A small image classifier, trained from scratch.
Model: norm batchnorm, depths [2, 2, 3, 2].
Training: batches of 192, held-out accuracy 100%.
Rows from block 6 of a small image classifier, named by matrix and row number. Rows with one number belong to one channel. Each number is 128 + 24 x the weight over its row's rms, rounded and kept within 0 to 255. All counts start at 0. Numbers have three digits each.
After each channel's rows are labels from the 100 images, of 14976, where the channel reaches its highest value: "peak on" is the class under the peak. Only what is clearly more common there than usual is listed. The data: seven-segment displays showing three digits.
# convs0: first 3x3 conv (model.blocks.6.convs.0.weight, 208x208x3x3, each kernel summed), inputs 0-207
# convs1: second 3x3 conv (model.blocks.6.convs.1.weight, 208x208x3x3, transposed, each kernel summed), outputs 0-207

convs0.109:121148058098147126160099113125109143096118136139125085110119106145133141109155090105133077127122142143169167083107143120120075142148151092123132097107108110107171134113108128098130129138157137079165096101116116143132110092110068135122136118095155121124134102117115117116110139125066138141121158136157123095118128127110135110101104106148139135096118113145176094130145144128093138137094125158139115148137122147123076121139098119096116019135131111143120127109156112143112138117117111153151125116116120120120130085108122120196101135158136121156081120153147148111115123122130159144143106134113136164093161132128154118097154154163
convs1.109:148131093145122120105118124109083109092094111102102095124128125098111120111130107150095110131130088139136105096171115120179130109088138089157101108159101112109117119114115123080149132085119120096113100083126111131102095119115100153111103089125108143113119112123152081109100076119116123132079136143092064108128081137084107127080110080139117119126117120066143086085126138104149116102090097121098121052103141095088090141128110106122117083133117109133109097146128100119114107117107120109103155098133136139130123136108131102126138129113133131118093114103078137126163142121134109141103101107125109143129105121123113121092106125127
peak on: screen; lit segment

convs0.73:141125124146110145138130096133128107120116150130113100082105097144142110108121112129160140111152144147100167116138142152111164124076141101094137108113110155112130115137134132109150113132160124120158112091141077130124077120097108101092174111125149155089155123095146095133148107107117136103152116121120113093141141103099134140102064111105083121156132130105114121075167097120123047133118110138145096101125139150149148104139130083115112070085163134139107130120089154153162122085136137128129153152114138122111135090111140147130111138164173134164151085144113132114126151129159089102084147135153117098146158105106166140092123099143
convs1.73:095104104085104129109139105112120128110160131145049147093129143084141138124137144122134088072126098108103077110098127081156135121125099127113115124132112091118120118126117130102129091116129089148109112108128096114159118147147140112088144124131094108149134064116125139139109150090103113121135096112089141135110111139146091126118096132130133149147105105120129110074122129111138141101113087107108118120141184076152120132118123127082096139113071080122137097117108100110112113133121101080097106101087128108117078105092147138097091108101113128086117119089107112129152115128127142126122138147141152118067114095126122114116129108094
peak on: screen

convs0.94:129148106161157113141091122122139124125145100142105139167127130068098102126074098150092162144140145141152116120109130107109147178117090123146138141123126097129130132145136125124137091162085158162127121122103098114159106142090090123149112139094182127150124123157138122103124128127138065085124101147120139104123119144131142128143122127168122088164160114129113129136120167136159108125137085125110139126174135129149131091148136088131115149124129108123135134140125150103111155124142126070149128139135157146124191124090094136119152159116095117111131145093059132131101097183148124159118125107150146148095093101125137131075119054115
convs1.94:111118098133093148126094140134124086127123107137101113129087131124114122111056114091129137171143115157145163114147146148154148103115176144127128114166125141134117162053089112129110103124110088122129099108120152078085115134060160106148147101101143108107137094138106107091113094122101164119115149131092104120098159113115146127169133087129126127131159138111118140122135111050117141158103087144124129132074114120112118088129114117157127150161147154054125125106130124131138110150125156162117133116104122114109118138142115119126104142152128135117127132149146120102139134054106136107144130151155141105151112137113118123101090155135
peak on: screen

convs0.89:161125148076140136142145099128142137128114119076133141118103162107115090169103125138096114092159148087072114147111149138109103141134133114070144089124116130100087074154168077081146115103120142151109103094127131132102147131105143157163112118088118119105153129133109087093085131084100102120141157147100099140094105075116121124110142115088139133113101130072114102122140093109138111117085104068127137122103114136134089128123090147134127093115157137125127119117103099132137165112112113132132120128078107154128174114097126099151143138127116116137124108154122103118111148113091152133147124150137135105131140118091147127138123122070
convs1.89:115118158146125149138134113130126151143140130143133155114125076132140181170133142078132096153126125145096122128128095110145154124134146124129108111133126090151112154117086154109118163140144142070115175153102147141142117123142104083164121105158121127127119109173165143150149125120156136117145139138128140124164118130127116169154181151125129144142123120123168067144135166128120127140142148135089137141142111093141154108110123157103106112106119113133160118137120145098159112126115188139139150152131172072131066098090119126083154104127136109166145117101087140136069147117161133136148132145045112158103124137165132132160134105159
peak on: screen

convs0.127:119129100119117179140120112104120122119111144111100069107131084142134106081165136087119110166109132151103126102143136127114116157131093094114142130128162094099145102107073113103118113117142087141153104101135121162162136136137115128155162064127154149105076125099127100108098146124124166143110131115153136135157114136096134099143124100135129120098166109135160121102155161146139155130114104095112150145107080112109105111118092110118154107138125123148081146136158111138148103122113126141148092127131117066110120136084143082132080110144120083144123133166127168075109112086148075131126151110135156119146105165127107118090125141128
convs1.127:110111149114079097105118111115127107158107104084112120125125127116127121119108167149118122139089117110112120113111147125155103087105132112141107139141116118113114132116128134102135164089110114098122112112107134104111125110120153142106110116125115124104117103117161115119094048122166118116128087144113105125113108131118091098088107132115103120108083128071146086143114160118137126100115117107081117080118166111109107116119116123115107152140103095112093112113071093117059089093085092102113148143118131110136125125112120101101119112136119127150138107115043136128146135118097118105122095124138074124131077121093072089109104108139
peak on: screen

convs0.20:124116089117126184164118093107112172129138125123121109099107128190154122108140126089129115102135145138109163110124166129135152138129114115097176081135101114121157129087105148110131119116129135096189087133101115144161143136105098100119146080093159134130137154067107132102115131155089153132116145143141131136114136094099175141131104131151127120096162135156118138138154113138140145124134131111113140167139110140086114103106125107126136060152133123148117162134156093142155129132109107144135100116158140109102131098081136110188111075177123117135087138159170117124110141106127080145181107148148136150125152129132148132100130150148
convs1.20:096119141147125116134150131106148122110116109130119081108128129112144157133138126106131137115151092109114108116114136127166113095075133112147103113161132116144121142107134100104138131092104135109096123117108118135113086056110143151118144111136093158083142105162178130137104086112123132116093055128128111109123132142098106101109132100134130100143098134115155108097075150120158107062133121109092146101114146088132100130121103113120101052120134103135101135149102105130064113108085133127082142123135150106122129111107106101114155131081133132128121152100077144137147114114138129144053119106137087134140115139083133110097125136130
peak on: lit segment

convs0.175:143110123051125139147129111114120094074054113142138122117117120132116142123126127100125123090156068140093123106150142114140141147084095147146099106109086105131109138152176093150106110138135139156113153096116115105141142161126119110130152122094098135118140137140145127141110108116118130090105120099093084146118111157121112114116162121141151126166119133129095158170155120135131173099123131158098130065091150100132117131130131120111149182101112117129128092093132116129147154098119142115095120110110136091087106159110124080126108139109157089111091127103144084158108139141127155137130127097098144079124141109134136093129100128071
convs1.175:128120116117118133105120094128135141127140122122109110133094109127103093144113098116103144110104164123107160088117112120123130121125083111159101127153091142111118122096110108121092115062107099135122133128079073118086108093081129121081153130125103101115105110069160123101170133108113157085096096089118101111121125129097113130144180124108162083134116136112065167114098083101142146132114140101106112108116159110107129139103106139092136134123121129092121110106131130121102092144098142128117130121115129126129089103110100098084106083146132111121102121091188099100164126105131111084109096115130156122092097126127109121103108132114
peak on: screen; lit segment

convs0.91:127171107152110120125112100134118108108134124106103117148085093128106080142146100071093111132118107148116096118152147121107163140136129158118136119063086113114128150059109142120106120105104127116109153109105109146135144149095099048118090127110140135163134135123142112122073143153121083106125101089134122143126116107088116090127109130164109116165152150114134124164120134093130114083103113101117080129095083156134146127102103138110107093130154110108128132108125119146124084118085110147131131157170136119084118113076142126122093128141114107124094088154103109110142138134142105124120137159190124117106158114155141129138117126105
convs1.91:138086145128156096140166153130137140111140175159179144099129143115132162140133146123157093134164074119146112154127120149122105080122138103130103127132139121139149115088128112135122131129170170125131125153121130114104168105160134147174129137146095181115150121174108149167141098137071139132123141123141148119108123128154149136093133103138123141121103116148136126131106124143131139126099135103152156149131104106168125132146131136149141012144133101150164128149141119162097140132146123122156116060136163128156118142139139114162133169081106085114139161134120127143114160119142126173110135155101121133123151133142175079144159134165
peak on: surround

convs0.56:121160049121124150110150103160082125154134133145103075116108120092134117110136110090096073118122130127117120112115142117093120154131130154143140100068083124128145146094122126096104108148141135089094110108096126122133106128137162139107090102082151113137146104082111143108056127140117074126165138152123125116132136125130124110111146115130141144111133098150083102138139096141098113126152105148122066133112128128150143152098125131136106039110149129162133141109135135130163096120129122102124113128103132093129144102092136152161148104070137117170113079123125111115130149138109088124123127133155112126109137098140148118108125093115
convs1.56:131125076123085152128121130128127115077078111121067108141119132115133148110139137127141115146103108150108123123178083144189126094071145074128103122146113150120130136112120100080134147119104124132134115134116113151112106122116115143130139080142099128108154113110146112126121107128113153174123130114120097115109093159106136102120120093127135135128104132109147081115099109113065107128062111129121123109117137121122104133128113105114096026084131129132112136145114120095118115127117111130156153077128153136111147100125168131132149075092151149145123118148120100130151148105135093069083127109108133112117135111107137093094125144134
peak on: lit segment

convs0.116:113120119088127100141138153105112118117087107087117102132108117119133131113129137123158174101151144093145143124150098147097142122135176133053096094104076120141122130143119094141149066084148106101139124112111133130127122127071111116124104117124117123136121159120107125128128129107163093125122114135108131072114178124129124118120090128105138112118090128095142114101161103114088097117139136125128137092099118140169164105135150145119122129141165118080138108127091126115134075121159131130139147178099116150138126162131150128131093103133172119123143069139083109111103079158160177132108109115105084143139117136104138093101132124176
convs1.116:130117120040120127113110087111124106112157127129127113100098096092096082098102092133119100087094155102113081111118111091164161112115120129158132090151107091085109142125129149106121121122121086127143081086109115110120087122101097133111072134110094100104113076114127128129125144136113133105084113108102103115133095128106130128122116134127089092126111117134084100120129105137131107114114124136108094110103145102119129088105122118120088101083123089114105086112094113101119144088102129139132116109088108124107116109106133104118108127077113159127114122087095080126145117133109131134089139112134121088104132138118104105108099094122
peak on: screen

convs0.85:121115106128103154096115108138111134126128114155108139111101144132129083098113092107111089109112189100104128131152117117080160167167119151119174076061086049096128108102130114092129108102116122133118130132114137113137100095121106081134096086125143107139130124085118125110082130105086069106143080120106130127111158129107114090116126141135095117118161114113111096168126121133111099106114128118119123129109046148099138144116124106159139082122072116103118116143144116117171118134104071134087111131130143141116140119125154118129129104136140112113139138113092119141122120131117112090158127162141137148116130126132126147120149112129
convs1.85:157124128136146161130187148134120122141100165154156084129123153090118161162159118130138130122159120135122126145146141149159104108129171141114111162168166144141124149152114111147150133134127165095113128177152147139119120117144150104125176127183132183143147116178151128128132190121123142133122116145135137129153113149109140150127148176145139124157098128147149131123058154118142105143144107110127160136117118104166112141123110140164124068107153113147107154131110137160160128142107172164087142131126151120151127123093127136125163142091138083144113162146160129111110140119158159172108128120132158100190143162152150121095142181136
peak on: surround

convs0.83:129149104125126149157115109143135152098116123141114118156105117121118159106155112068162118126107165135097117111127151116107121143139120145120104121105120100136144140131122133042118127134112086117136136100129095126139083113133145086114196096123127115098103114127153124145145106165100107087128083097087118123127101159140068102122136073168139121121159156123120059147122104122112118134084153144105163130128110099181079167164145155120107114138130124123130132117120159149129120121102133131108129116114133054139127134117103091087124142145098105109120121110144131122115134161112144138145138096145105157120072100122146127086133093153
convs1.83:110120130141131124125113135118149133159140143119145136128134125106097118128107163116130102131132125143109172131113115119188125094076141080153102125119123146112133144133119124078134124129130136074126135065108138103111100121094093125103090149135126123090111119117138117142133110127119167102126102153102094131085062131138067126122164102145143104140126103101123070144124154114115121116071137114123090106115172070124072099142107117103122123093143110135157105121120103119097127122129125132089186089142137084152122112151123079080170111135156125113118113135055108123138127137157138135125125115124072136109129112133099122127107128153
peak on: screen

convs0.128:142116150123106134131092112109126152110084138120140134101112155118131140120151047144103117094116083129067109146129144149134153149096097142151110118109118113123097123136150144118143099176136111136135160118103094108091132122154182105115125116102156145144149128134134138128084124145137120061097086120123111139106138129132128093133116116145137127128173159137069117141123124110134151109127080139058135133126109121141141134154104130148117156117115119123112122123121110112104098114097140108088094137105128156100131134100127124144105124122104107099118141053100145146135139139058107117146133172147075123100151106115134112142111065077
convs1.128:119117140143128118097117107124144142101099097105132099114105127100130098142122083125094114111107157112117133125106092132139091098119070119148090110137101149108132115110128127126123129107128112135124130145113087069097100041100119145105112120144117110109101110110164107138132126139117156095088092067105130146104107128124109119117146119127142113126074078114095149133076110123116138080110116121077068114136154136131103123093105118096114133129089130116096115112109151110051109146092124127082120111106102118114110105125113116134131121135109135130139116070157121134151125137121099069096104138148137143075106115116133117132135119096
peak on: screen

convs0.195:116135177113130127112111164150163117150132123114147147094149100177074043130133080107140134135163087143132138145112132153129120117121107111120093178129106130071122127125158121145129154152140142112163147118117172135129148093111127152111128135116143138107124159122116022137098134120115138194132158116107101107162116145144143115134136142097144109144121108062111126143114137158132136104126146135144114108127121120122131125136113119100121041093162143150127136129119140117142139117117115099173141140127142133129105107160113128171111131115111113110125140112110145193108148121136106129095136095119133129177151149130136146166112143113
convs1.195:128101129139082064108088119116116128148115135108109084097141121097104106116121127144122122112126110112126113098140154075123131111118077118120143107118119124106133128123092133108123150116089139086125131086093121106108125124100093147113133123094106124114113138086102118075144091112115052109125129155125131120077118113106093094131104122133096086099135149115106116111120095116089106105091113127132138100136165092113119115118115112119109062120133113120150130108112121140040098141128068115104114125135120106144126141132104136105130119126135125142092113094083081091125113168109099149114087101111092116138113115109100103095120124110
peak on: screen

convs0.90:123121126133114089135121103122107119124115125164117115136090129112127110157107117114096124070088132130114066134108125137115120162127090133118152102069118137131116144104121085133132109136097125108138142135119095105094140129086120116082116099094159098121143132103126112115131113105128045097137103136069130122137125133128074116113140125114137139088140150101098100146102058114121129112098131105105143115103109101154120130141127162064103126111159120091148095130120134118094133132145100117103126102113116131143111111103105154094149146118087151127132078109072125100136119127080134126138148142150093138074102120084106161111158096128
convs1.90:126101129129151149163161091092145122097164118099159130103152142119127139115132185124098092114141175117069123134107085100137093150100085152117121126114132157144117144102136147143124145129135103164158100098112048113116133103158126120116111144149114132188151107146114137163146135128103155113124092121093116126142115126124105132106118140133132144116102121139133109120101173138154179139146152132095133137123131108122154120090152131107122149106090128116135119096109128117149149126082137117087133113078146097088131081127113162147089112104121132170153105059139118121170134149145132105152130154134128139061107144127125137118144081097
peak on: screen

convs0.57:123128105114111103136098143095130110129119136121116120120125122096127139135121112093040115142121125101146115153100089136080130184125121104089119112068147150132127076050139098168099120121118115133095119086142106083122053137100142126110168113079134127161149111143119090145061112118120065124089110135083107144131104119117131119124109093126112121095161146130116129165116143158121117137133117117087127129120111102136135104129129106138111114138138126111104102100116108097131096131140101117123138076129114123135134130094107129143129123096055136090111129116108137121148107161123105088133124130163131138119148118108128110130133147137
convs1.57:124094140133137133132138131135139139107104154112145163127148136111153133113132143092137121120142087086127087154120143142064122031159124155133125090090161122153139082094108152145094146152141076122140172127152136103134150152150129155135130142135156134114140092135119172128106132141132115147135112128127168146112124128144130123092159156109142153137115081157136156150129131139129148132132116143117145152159062151132122128161126160134129148144123136136123123088116125132132092135133101137123123142066129082154121127157135128157090140149103001140159147126150126138127126128135135129151140141140134131117135131133154061135145150118
peak on: surround

convs0.32:123138089091102125180096106122119105141128131162089122076118081120122106114112109085093074105148147161142155115134134094119120148138093125145119086158116106123122112072127116096158107159128163135149138129166118154112096170124159127137123125120147124118140142160118106113074116119059129134128138126122121121137156157142104143124127124140093142132166164135110051150154096108133169155125103138099137152129124134155125134155130116127123071166108116143128128149158146158180092124116128123115135079177159084080124105106113139122109155154150105117122120123121114149129122137076122153157111124166137113116120131145132119107100097108
convs1.32:118138134123129121111109125146138076106085117131148138124116163098139119132136132153138127114087101158126086138163099145172090060114133113134099102137110142138102137136124092075139142124135154101123106118137119125094129115120124140150134101147109133117117109133148134153118081131110154176129123096121112129076056145158104154112112106110128157109108124113148070107110132141123137123044089144077098126113111133147091121112127124099094073101105116171127149156096122080125144117110121120145102081154134134133180119110109112133147127101092107137152093153094159132134129156104082084114134136105117118110114102106123134134107147132
peak on: lit segment

convs0.13:156123101066161183085125105127137092100112117116151106145135104134131126120119120155122125174110139099105123122119113102117127151157110126131144157122104120115130108169090092112128161102147150104111158073138114101149160159086086111150164096108103109134121146146120127135111170144110127121105132098104114107112109138120106117154120117075104178160121114113157134123118180099121131155117167092133157112080124058148102115137123121113139084107120101099121079134179139098114175106136123109105161108100124080139111129106122118100129136101169109130106117104101121098106124148180115123143109123105133107129124127102118120115153140082
convs1.13:091176091138109115089111126122142139138102120133090095123119106116127128128074176141133159122119127158117127106111107146129182143071119124122108121145101129124123099109104116111119110115107104173129121112142103113131104117088163111134138130099117106097111087078165109073118102107118150108116118126085088116099134123103129097159140119091127090160138130094107146109128085067161111126130081127093109082087173142124107158115117112123122165133147136032133130111130108113132093135104143127102068129128118144141116135124127102113105124150126124096113101121161091135163127095124105120116116126124145134124102109119109131100084122113
peak on: screen; lit segment

convs0.120:155138124131110106151064113140148104100101114102127148147091132084140102149107081073082123122134156131170119117132132086104161136152120142132129051086095118122123139070160155128112138144122131093154117101110129110121110102131144134163092153102140132154132110110100127126049121112089069096129108118114124113150145109113072108130129122130103125152167140131096138156124122141115149079112109137135091133113128148124132130109123116111120042121123115123103121140160123150162089096079083118120132143135152128108124111119131127117103129128105134110104113124092134133147113141078118133134102154155120090109121155125125130115107140102
convs1.120:133123107147120121118107117131089150090100126162123078093115140099159163136157079121118104131156089141103134134156107149148096080115132100142097117156127138145140110090108114103138119098118137065134147147137111136106126134133113144133131048145118140111140105157119139141103114117053138150097124137148130118097118126118149126092123121142150139118094116142144096092105139127115119134076104109126141116129119148123101153134107126123128000128109113146120144137120120111081109134127133137158164074126121128133115122111158122170157134114133096112110130143143134125147117126125099129116109121138164151129132105123142080105144150142
peak on: screen

convs0.64:095116147123096114129113099127154139169087137136129110120101135099114118124135109055090149137090135112077094084106115098103134133140084165132122103118120097118099137058134136119115153161104102146128141120118108145129116105137106164164093112133144146094090129098117114125108128096139118142135115129105136149105129143126084111114150116144122118105173113114112125131114093121169117101151113103089117114140054086152135138121135120077154112084153114142125137126151150093145089133131108125114093127120129101120124135094115119065104106150115087140123091097114124117113115106102110134115145103126106101121063121055119141110103115126
convs1.64:093142114120103105102104135111119117121114077111136117126131153145157162112139177138104143147102154122085145123130100127140095109078114106137107116134111133146129142137131108117125145095108099134144098143090118075141138156151134134154094093103132070147100111116117116118123102132148142133128074163131140138110094125121096134104142147147116134097081118134152094140118159102108155165124128122076129110131157152100114148127125145094134155110122112135111117105078104060125123161119110071111141143094111126129146121121134119122120071144122140151126097094075096140141133082131106067145104142137121154100062130127055110128139109140
peak on: screen

convs0.40:119149151145132087158106116104103159127078150122117128137058142133142106121084073173119115147145075142130083151111116091123126122122101111160123146093129124139120127103141141112136076097118143132162151144104106091111119089109167111125142131138140139080136123135122142121104136147136089083093136154127117146132135109076133139126101143136129143138147178137089128131096133127133121088135076136099118084111119120142107121134118116134108161135138114121142108123153127121132066103132155109076116134112149196117155142079117143117127127147106135092127115080091082125156121133074108120126127172122100142137145111100117128091112084097
convs1.40:109122128146138117122128121104137139076146105091098113112106089134108093136100078153106115135111156137150151131121084143131121129124098122093110123155115147117112116116118117113119113106121083165150139137095126108109134089066152178127146125131121129123097097088139108076099142104110151100095115136095116101122127122121144127146130141132127089162082116111076135098087089107132102088103087103102125109097174111107088147121112091136117144125106128089117120109117122130083154125110123129097148127101120112139074110076116135104130115136119135111137107063154087099122126146091142088103106131155138115110115134116116148097085086081
peak on: screen

convs0.62:131124166124107094108097113103125111108080119130129161129131166071136117098070059129065149120123119158105103147117120094128128116149107118130080119093095135125129139121141114147108103139076146120126124108121142081136130160076119136145139145127139126119126147111120134101121123123144088101115112084099113143104082117083158083120136116130130108138144127150081136113117096128124140148105111157091124110126145106157122119121129093110141149132132105108133133118119095103140128111130138111120102124143133155157191153077131117131146124097119117136130118106108068125115116140043114107138114141092097139121145078092097133088092120087
convs1.62:105132138129095122108145092117161085141123107120076079132100111101123130150077062152104155140142143127117156121126121144138104136147113105114111133179120143131119141121126080098106137114117088155130106132097127097105132092075115150130171114160123116121122112129141107063140140117106157115090098122094098112100148127101158133166115111119119114154110106109116137092099093069129153140108066102108128098074170117125115139122110111123124124117147124086118121127163122114105123125086134130095131145109125114150138093065127128127162112141107134121123140074146120105132109121102129096099104128176145088140106103123115144102094135096
peak on: screen

convs0.1:142123091142121153168129048097104123142111132142093105115111118132129086101125128126113114131116178130087126080113162164121171158144156145119179120083112133105114121118128116116145109122093119190128143100142131152104114154112104083100135089100126106146132111128152142144116122104075119077131121111093110127075128133134133128126119114114160104142184140150139116152145148124135105055123124073119105158122098114148117092131107135165110108147128124112107106128126139114138124112122111139095091134169104127102145099056128085117113119143092123079104156143138140113134125146140124116140161157170134120120124091128120125098119107109
convs1.1:106129136093145131115135123110141131111123142145155074127115121093124151134138093059150102087132084135097119107120133131171132107109153140132089137147151136132128155108108128145115154093113123072130135129126135130096096080101136102118119143119106115102121100130186139124110114130135162121123072062145121132123098122108124171116129117104145095125097100160127113085088136121143110049144090108076090140128158127135132121116106124098109099148126122132119110121087114089067093122105131133105097126101124089126117092065100113115130132132114079150129141114120133131148108107117148136066129099107142119106122105094141118108127135122
peak on: screen

convs0.103:143131117067132119155147134105122118121145139121131125162145150141108107146151111134109142122155079148137132142126099136136140166044151131108144131121120113089110141168135118094105103123132132099140172086146166080154119064127164119128135105111140138123146115129132090151110091132148132132130131117097085147112141130102110108115112121108133111203140084097090136142099138141133126088147140132088091093117091139140111162106129126154097147089118118146128147111105141107098155086080143114094122161095143128156168107143114077145135141154140118141125149106144125123113175098123117139065138117135149075130135126122160099143102104128
convs1.103:120088121107108139126121132109133107152101141113103110093102127110106067113153143122166103105081176121172132079143175108127127135097071113148172105121092138118124106096100100135105127108129105145132120102124087144108135162094097121125098120110112110061098145106105100104141140119117121104098164161083110124118088103110141154125147120126132098119158132077087136140115099128101134102107158102138115074111197095134107115110131122108142145137132118132134124112126107170168071141144099080147139120105126099110128121161120122138076148148122131132095099135170124112157116150139116141100118117117142115096120143133113116108113120105
peak on: screen

convs0.49:121134084078124105139127108114108091140111120158089126108127090119128081108094126103094097102185154131111149109115109094094148128162120154105123098104122121141125138106130127142134071146114154152131111131153146166115102137114155088158091140127119097139174109135076127133113111114096075078129136180149125089129166122135094128107103149115068123130137131129118124135120057123109097117130101128097075109114116185165130116134134140122111107124118107084134133133127138116169137110131121106106079118143152154125121121102149125157131133132122124096123074148152062124144122122100149143125117110155141093114109134147125133122102084124
convs1.49:151160123120134156131133144150116136132139142150143144135129141141123156157149167139140084124157107135135122153125131159179123132100137078140118133153139130137128147116114142045163155131171180139133151158155121146123128124142078090123139097164131127117125127156147118164121128120098124155149129101128132139078094164133128132126128103133132167164139137127174070140131155130101110122031141164123113140158140139127079139151131125131132082133154106153117126167138123126138116141130131131166194045135131145122153131128134119121183146109150122138127106159095177120171124118150153161122112124101142149118109117140127132129160160116
peak on: lit segment